From a checkpoint of a small contrastive image-text model.
Model: 10.7M parameters, encoder patch size [4, 4], text encoder width 192.
Training: soap at rate 0.0021, batches of 256.
Data: trained on drawings of small networks of dots and links, 16.1 epochs.
Rows from block 4 of the text encoder, named by matrix and row number. Rows with one number belong to one neuron. Each number is 128 + 32 x the weight over its row's rms, rounded and kept within 0 to 255. All counts start at 0. Numbers have three digits each. After the name is the row's rms in percent of the matrix's.
# fc1: MLP up (text_encoder.blocks.4.mlp.fc1.weight, 576x192), inputs 0-95
# fc2: MLP down (text_encoder.blocks.4.mlp.fc2.weight, 192x576, transposed), outputs 0-95
fc1.346 070:085110171146111150126127172143077091121167127105100076185079173057142199136214159153092099138123125117037129087165125114182099128134097086157140127143171142088099058132130154149114163126133168073124151145169150178090080154175172115138078123176157093113124141138136164072129125127098117121
fc1.347 077:087101127067138151106140125130166133102126117140154138099173110156158122088127177149167101164174093092142098123101113149115114117113168167114169105137203127171157064104135106136105068108055124131147155157144134114132067071050142151135090143140102123097140107086184149124089144133120192128
fc1.348 087:137089156135099100092117160125143137168096155145113096123144188078120129142161125146126129093116124103170127149056082148101075176125055118195103161143119106140082195201104149116165096141081150162131193148117106155154148136073134113125152074139154073091162129073082083191132144161209130144
fc1.349 109:126121122113116156047121190143161110128119130153132159112135124126173092137125117133131116081076125105099197106068125172129172153125134095130116157149139064123143089139103166101150180116130031175182148130106066096105162180141104115137131157156123133134134119130104110093127095178103125166
fc1.350 078:099108096076141135134125074097120092127184101079079105126169139110121170135169130141134112119114141073084190098166129150135133147075148121078087123119093135116134161108125134159126110147100145162149169125111048042097178116104110104128179144128176144096135117111144075073096161133075128127
fc1.351 094:155131126105147154134144117152116160135140072149107139133125150122231143121106078071122101144160107169136074129145180102132106173082106153129136225121174163141133091124138173162106080120183073127065168104145124122190106058164122155157122085128153120092181115093118121092115149128186116112
fc1.352 105:117162115157126129105148069055109065138120136168118141115084157145109145149182153077078112101130112112107170081106222109101099100109060135076122168117133125149102146163139138133132118155114116100096150053073105151111166126183107120136046095126091165115165197064131114081114083096197141142
fc1.353 116:177109147123141151154147158176121138131150151102119132112065145121092085122112161169143124101098149034207111114132100138140167158203125160121149150102111181063175096142069120123130110133139204147086095134184083113138084075118136146137104102138142113074130080148121109119065128126121126171
fc1.354 117:170100117098153101122083146102150176118110109163132171079063200152163136120128090177062119166132128076133143112134149165107132118147163149158082167137081112149134133118167150133166188151113132111098071114101160062123126115102127141120172187122154147190162169176063137125119130170209182112
fc1.355 125:187117126109115129019114171135127164116123165121109147096111119136118105116134147166157122076098161102178131108147133137136163098102200144128141102144155133143101106096151121158146113105096131147085098123181130169086167075149133113156099071181168111135123181120140190099174139126128121133
fc1.356 071:110180120140116128116124147126099117091178093176091120135107101111151162080154070163167139138186147105103082139149096139159158116055120128148107166100138126077070116095197130092114132088141120116136107105155170112194144160128149162096144108101192085100188146195134151094156072143079120110
fc1.357 117:146123150160137145166092114046148117100136102126140142118180145103183145080181120114192094070138154130181090112177135169074122052169109186118129105125083154115172154150135088124127141151161191128162162154133120083136184139139153126146074054142187126167086158125059098173194102119120121167
fc1.358 075:145095124138116167119163122141156114137104110134107135101123069107063118106165095150164121182142118113129078065075075134136121136118174065088153165116126168105133170098082150187145106101149110132087182092123125109151178126055156132085111117142146197133195186122165123102150092160156142169
fc1.359 159:140199177134079163131115085113126149149101112144097137145149202156073109144170177149145170068154068119112086099131116107162100137115164158157173142153153128135191125134183137162074120148121194129154112175172132127101154185152218137137164129229151132173168084108129177117169148153113154128
fc1.360 061:125120125132135128096152134236127080117111104184168112136160106099124069124110092130156156136156175115146061122192087071149085110094068179136111128107131110121103144161058121052087157078198121177143093116133149137154161104130103093113098134120168179147147108151097137113117140126160104162
fc1.361 103:118121127127160124182115114092157209189130070061104142122035116136115114156114152120131121160141131104139183175109156074169150135075092142137114093107160155004112165128074128174104101110134196128094107066077133094115080098137143101091161144140110121135152085111083188151083118124166148141
fc1.362 101:118138159150139105105132118079130153142108133072126158084099086085158098042061158134074150107117094164130137134128187131126184129121079125083111115110111113089152135115161123120106095107125212145108175103134122208119114139063124149119102106132077102131096212194093074137102115120124119172
fc1.363 095:184112106141091062158124137131154135068118148071114153167150131161116103145106127207097139160142116099151177173106090091169110156132122156107149114115114170101140089153128183083189093153145159150117123049123115147109112155194082142120116147121138187108128164125107106103129098155136115118
fc1.364 086:083142100094145140161193100160099124109148133147138145129093095173162126064145171150102112089123107158150090126246171098154130134104104063089068143084143083148109046179174139130139101116093080152131133186134107102104138103100121115114136101133116119131046168108144109122123090124126134098
fc1.365 103:135165136093097125208130156170134149130101210129120101121142132101066162126099139155134157130136101102134099150125171053096088167117091071163160109111130198128124164085105076154152148106088137184101113100066101105110079075163131145128137096136110151189121120117130117114111138106152112139
fc1.366 079:170112148098118186147139119191074153109159075185162110086124067150119122133060135110099178137159085096144077156126118205093076128142095133076088149159104118088118143130175102144111107147105160158090055136144134079164167130119124105104195130115114123066083163141144137110129174165117094168
fc1.367 105:141166068136124115089158182123146140132121151145152131127200140107156097132134120118157077110170172112143105125152075128116179085161072111204183126135115120131124161118156134126121151181167146176130114127137098099118101159080133118097134130144147126162137167115104171179141116133162090120
fc1.368 197:142164168098212090079107121071156098172116178112116139140138107141098163083085145145196123110101118086157147150165127113109169114152102109155142096102152148204116169143142086163148085185167135136102073145140111085131122149114137113127149126198106152167207153168158103135148121079067147075
fc1.369 075:114126173183110164116136165102126140136122089152105188105089096165134107132135112103125143080111115094084167171064128177111143140122130105103154185118156127142183142090144190134146155132116109058171105168151128120127088164172145180172174087119152172148111161167114078164090118141084134191
fc1.370 087:167130128101116136116088078105155054087092097096149101142059143156105165102093112119153135131127147108110095106116152156152129114151095151163142080126101155125129111184101122063104121162107142171119108084079189164212107147074150118107165099081110115115120090133107146123173146121078113147
fc1.371 125:131137136149107115100102134143115121138106138150125120080101124112178179121130156122143095123121078181123128097165110097132127146142151089104133161118195114128176091159084160138141136072135151132125039098168131108129129141180138134122118143124203191166155195149101199087175120181164115113
fc1.372 101:093114085103123193119166087191122149120103108093239143126137100169165115116162103119110115105125114139141090139077168122140132096137123155052111125151089160175126078175082095126076160090096096082136159133139119121138097183130181137097142175151110150117161059133130130137120110098167198121
fc1.373 072:042104140089182127106131138119155133117121112099120126186152104125156136176138151109118166142088158104088117137132093146079086114144132156124128111101104076110093085215149112128148093121080162167182114119168097157065153112115136136115063128084196176040131148135187115122138126140109116105
fc1.374 069:149100144097123192094094108112103124141152120100171149089064123186142159137194133141122162114084118123103102137196126100161173174206109092099177092121090118081150115076146154124065172143119085119171127171122075070185129138192132170118108109123079130123141121115121120162117129100130125083
fc1.375 107:072105160151111136077105142047138153153141131084128131114135157159066099107169130123105144133064107146134079133144026097114146085175097179152098189113131157075127153112090092125134066152111144192170101125126110098153149162146156091116129082114121143157167151103103078196124120104174054139
fc1.376 082:169147145165167169154137169144116099176090126081066125162061104119109123080195085133171087106128121113159089042107156099109157094141124114169114176132129055145108097131157147090111151140144100174121165141116078118157094129164170099159103111167133193112075105136107135136171090158106134058
fc1.377 069:167109151123179128146080149168112138116135131114150136140095116164119191169075152114158125097173163117153081169102148159148058156135134186150105063121125116131140150138117121165157156113145088135108056114118157153178150118150160150061108157113202175113091105155117109192149100140067172096
fc2.346 080:127184168041070153152115140164103170134134125135136121091148103115070113111125181140121093158169118108144071126141167134065102189191183101153121142144131164139144185133167150150087089098100131112146148134129094065130111097105086136131125153112057124141096142113126094178148121109202167125
fc2.347 080:153160126111075092096130181094123162210141176127110145165078137123152157147135117143084131114121190152113131133172109067120137155155105082109074162105044160123052108123141169136108135102148121183145125149096118143111146162235117113142159111128131119158121122140078141172180105106129160141
fc2.348 087:115144132151133133170123132162137137108137100104118135154092091142146118109111154098103139181089152118071151127160147101143202084112186146072144128114136162120155067099146123108120140076218117079124061128145132083083110130223106136110137172123046143139118116129161150091111089097085131103
fc2.349 116:153134132127140144201140084134120089126112136113110120145133178116067124093107145110133135145143083162213079158183115080113120098118136148132127112123132131106150120112184118142127128113107224147131091087143200190178076093126106106128157086145122116101130127156072186168148104100168132109
fc2.350 087:112131096121132132120166161126132121093125116104111190101104103153108131120095164077113118162036130150122137054144041120112166150136147099140108122089091131117166117117119120127147124142127150180146060118154150174125088118118090102115095090146103082108096110106115127101093069128158160132
fc2.351 090:110164155169121113116114114088123121108108200097096120095137112132032085119116177204105150085087166137104168129086093177122138107176142107132135115180114108110115152131121117069136167124054191141178095152085156127078161185104151101122167168143102141147083130142137121132155127098076137140
fc2.352 100:155075138107134134157106214192137177114137097076134155136174080119122128093074105174158128150117132136164096172138070126132179116116141100161121105156106135111158113082129107112126142111125150153149114183184181110140101147063168148148231156139155097142117081172107132177119181158072107123
fc2.353 106:085147120100107099092128112094133134123069091159122106163167104132175154108155078093097132141137130180051101131114149109116102114068134093129103119173181060207078159125181148130121150131121080119133142116046157154113151167137154099142127158128120148187125159109120119120185091138120127094
fc2.354 111:078131142159114141121173105183116117147153146110136132200179071121106101162120176107183118076125103142108093161137099124179107143113115100097206117112161143114126111160102081109123075133139140180153171083165102176157129138135089135138088096111098143082108076095150116097148140059052091146
fc2.355 126:083130128162135109239144070123122113146129097115122124177151166142147171142088111092097120194145119141056150157095127149112100150156079129155126146088098149107145131136112110127109128157146127148157157137035109078177078189117105121105162184120107148118158066134116105184104079130135138124
fc2.356 077:153111125101120072125110099102206096142098144134114103071151151098110127112143143106061110106159141155134176169075127078097120105170143132123171152119119178108107116204106173134068112156154150160109096114106105134116095118127122136136120096122080137167084153089136078153125138112145142104
fc2.357 112:120112107099108116067182119205117164158100135120130148141079111146061106146086140132098151172092089136107157137082114043173158195109144064107128145132171149125106130094118162131135112103097089121081095091121148175098067121082128130104193198123078126103167089122183149097095134153125125114
fc2.358 083:103149156131105083126089167136093124130158132121132101148144178143175093124094171075103192112138125101122210175162151157118166106151116177156114137157125036169095047093199097121149148109120116088151075161138117137065095139208159113174139123125100093145093092074071136166155123102124101116
fc2.359 157:099166118167052131088076102109124152162126090146107130149165180135091123172115189170139151141143146059081167133143096109156091136091148172082132132142104104090122084137137150145130147121103159146120168171155129117113160228151149133175138190131169131174148087155110141114197111216161108137
fc2.360 067:182136123159131087163115158073112112084128156117078135127147172165138159091137116168126091104129064153127156163122126139100221192181167119094131151115112137073135072127180135124164123139112142129111127152118108153160074132101162149134128151126143080152123164088164117073135126146131167090
fc2.361 089:144100119126102146049132138135130113047145205191118101137197165112126129109142130157121129128151142155090058096116093153131123152146138094142124163164093114244171094138166127121145152143112094114140119180173116163127192150107118112201073122124107168114090143157148082102175097125110096129
fc2.362 100:142108098127145109133103134203159098105119144157139109164160135160117176203176109135184117141068161106142139100120079136123078150113172145170144128149145144178103109119085128163143146138120048116129095172111127041124128124177164122150132129118177159139149090063151165128134144140132126085
fc2.363 094:140130195116082126112098144115129116092121182163121166131113157078147105078123107113148116125177173161126078072096089121045116113119160162105120101124114121164101145166152073121136070110141135116132093155110149126137117107062086109085144063118135077130097115139116161101174094103161160128
fc2.364 082:152121117153149161106055148068140111167162121105134181166143176144090129185101059132127138150133122140117178111040086162113089102142138202131185097183121161142129216063089108126101155155137151093152140067073161132133111151176138111147120136116154121139206083137124143151131150131144105147
fc2.365 120:129148177099179136129118145124109127160133161104144134116110158083131110144135153106156122137161136117101109113105146094134136103169167100125171171088106207144171149053128212130138120101123175167173155142067149135164145100171153117114152106130155092203088157088147114120126163091142117110
fc2.366 086:076128131168103090110146149078152113139111136097170124103137133165133119146178143155154061066104163127126176096150154148146148110101120155205152088092176106141140085122072171109132162110153045079112189110120111177088102105159110139142135135119112116189116141120099113141140034067130160157
fc2.367 105:152081180120107108166087086136128088104142081106115127133084110105110160133131136168113187118085074143126145147092174116180088151108154148047101131126128141113148121150132140144096100088103102097136154126127161166127151132183101122177078133123119127107160076131144097087102122104084166122
fc2.368 178:100129166052162117077125139096143097130125123096153126119110144113103113109112132141144089128103072096124180141161134095139151151157075101135175150095116192233146153134182099136143083152187086119138127129102151106121098150137145111085175108126107121127180176162171150161134121019085185105
fc2.369 078:113161078090157104092131100136129138154190099166153159096185161111097160154102147150126106121169078158099091113140166113092144091132135169150119151092074140118070076150174127117137116072120208165066109080153152139146123124044159112153083174112087064135161112104096171130183115102195147132
fc2.370 094:088122143085160113160180171170128162168131140150183110065191093159148089102134127132133137067182125149160152125123063143152118187102159123093173112125146113133129097092145151149164159128139114136161149142147040129034140110136128102187124140132124176138152161129128135135105162140172104128
fc2.371 121:133133117104147143144137110104137137126130102129112127158148110152079098144130124142119165118151169101158129194092140163097116109115107158173138107132051142126120195082176078124111139188120088139108213194073127139136129117079127117129136118135079051103121087094114055197091118077128133136
fc2.372 118:138107170133163118142067177119124105090112171115118095137088123124107152092108088171132123209151104111098132114134072128127125128125138100170186181112187124085072172073161194117133140160159155159110142077144153187115118063142120116084123141100119090103107151117146128122140100128166100141
fc2.373 074:170118102164108128117140131115090151140130089137097148063089146130136158085163121120128104162166110167135163079144136099150152179095140117129091136104118108168154177053142194119158161092136135124087165155169191139191141095126102143122221196102104045151143126101082135098084144131149148109
fc2.374 076:073129104180172091102145211156145157116105151119133156185159134150159121122118102070141109190172129122166166129068092159113062088101217112104124128075187121193157145152106145153089107130136140152139167083137097164107132166073137120102116160126130118102097099146088143075140140109078133098
fc2.375 102:181140103096114101157153130185104092058119108160118103150120083099178148165100150152136122122185131112105179107107221167121133163089144069130157094144118085193146086128161132131151178117139129050110150134131160184082127107117137087117102141139148128092108083110141172090123132151080215118
fc2.376 096:110158106132129134127133122154161066088073085151158101162160156157133124145094146108133153101147111135131100128159090108102150137175132069130128125123150074074149153114123069122140095115131194193132086163135130110074139082113113107112178118123121066140176164121173107165161118055218158155
fc2.377 072:107141080147097107108196111085086123129091134161141113116149097098148083120193070136094130157141112156112186086157106106147189117140141053099140170143116100117108065121120184135126088151152166043126196133128133108123149141119115183196158118157084066166153178065113105122153155168182069122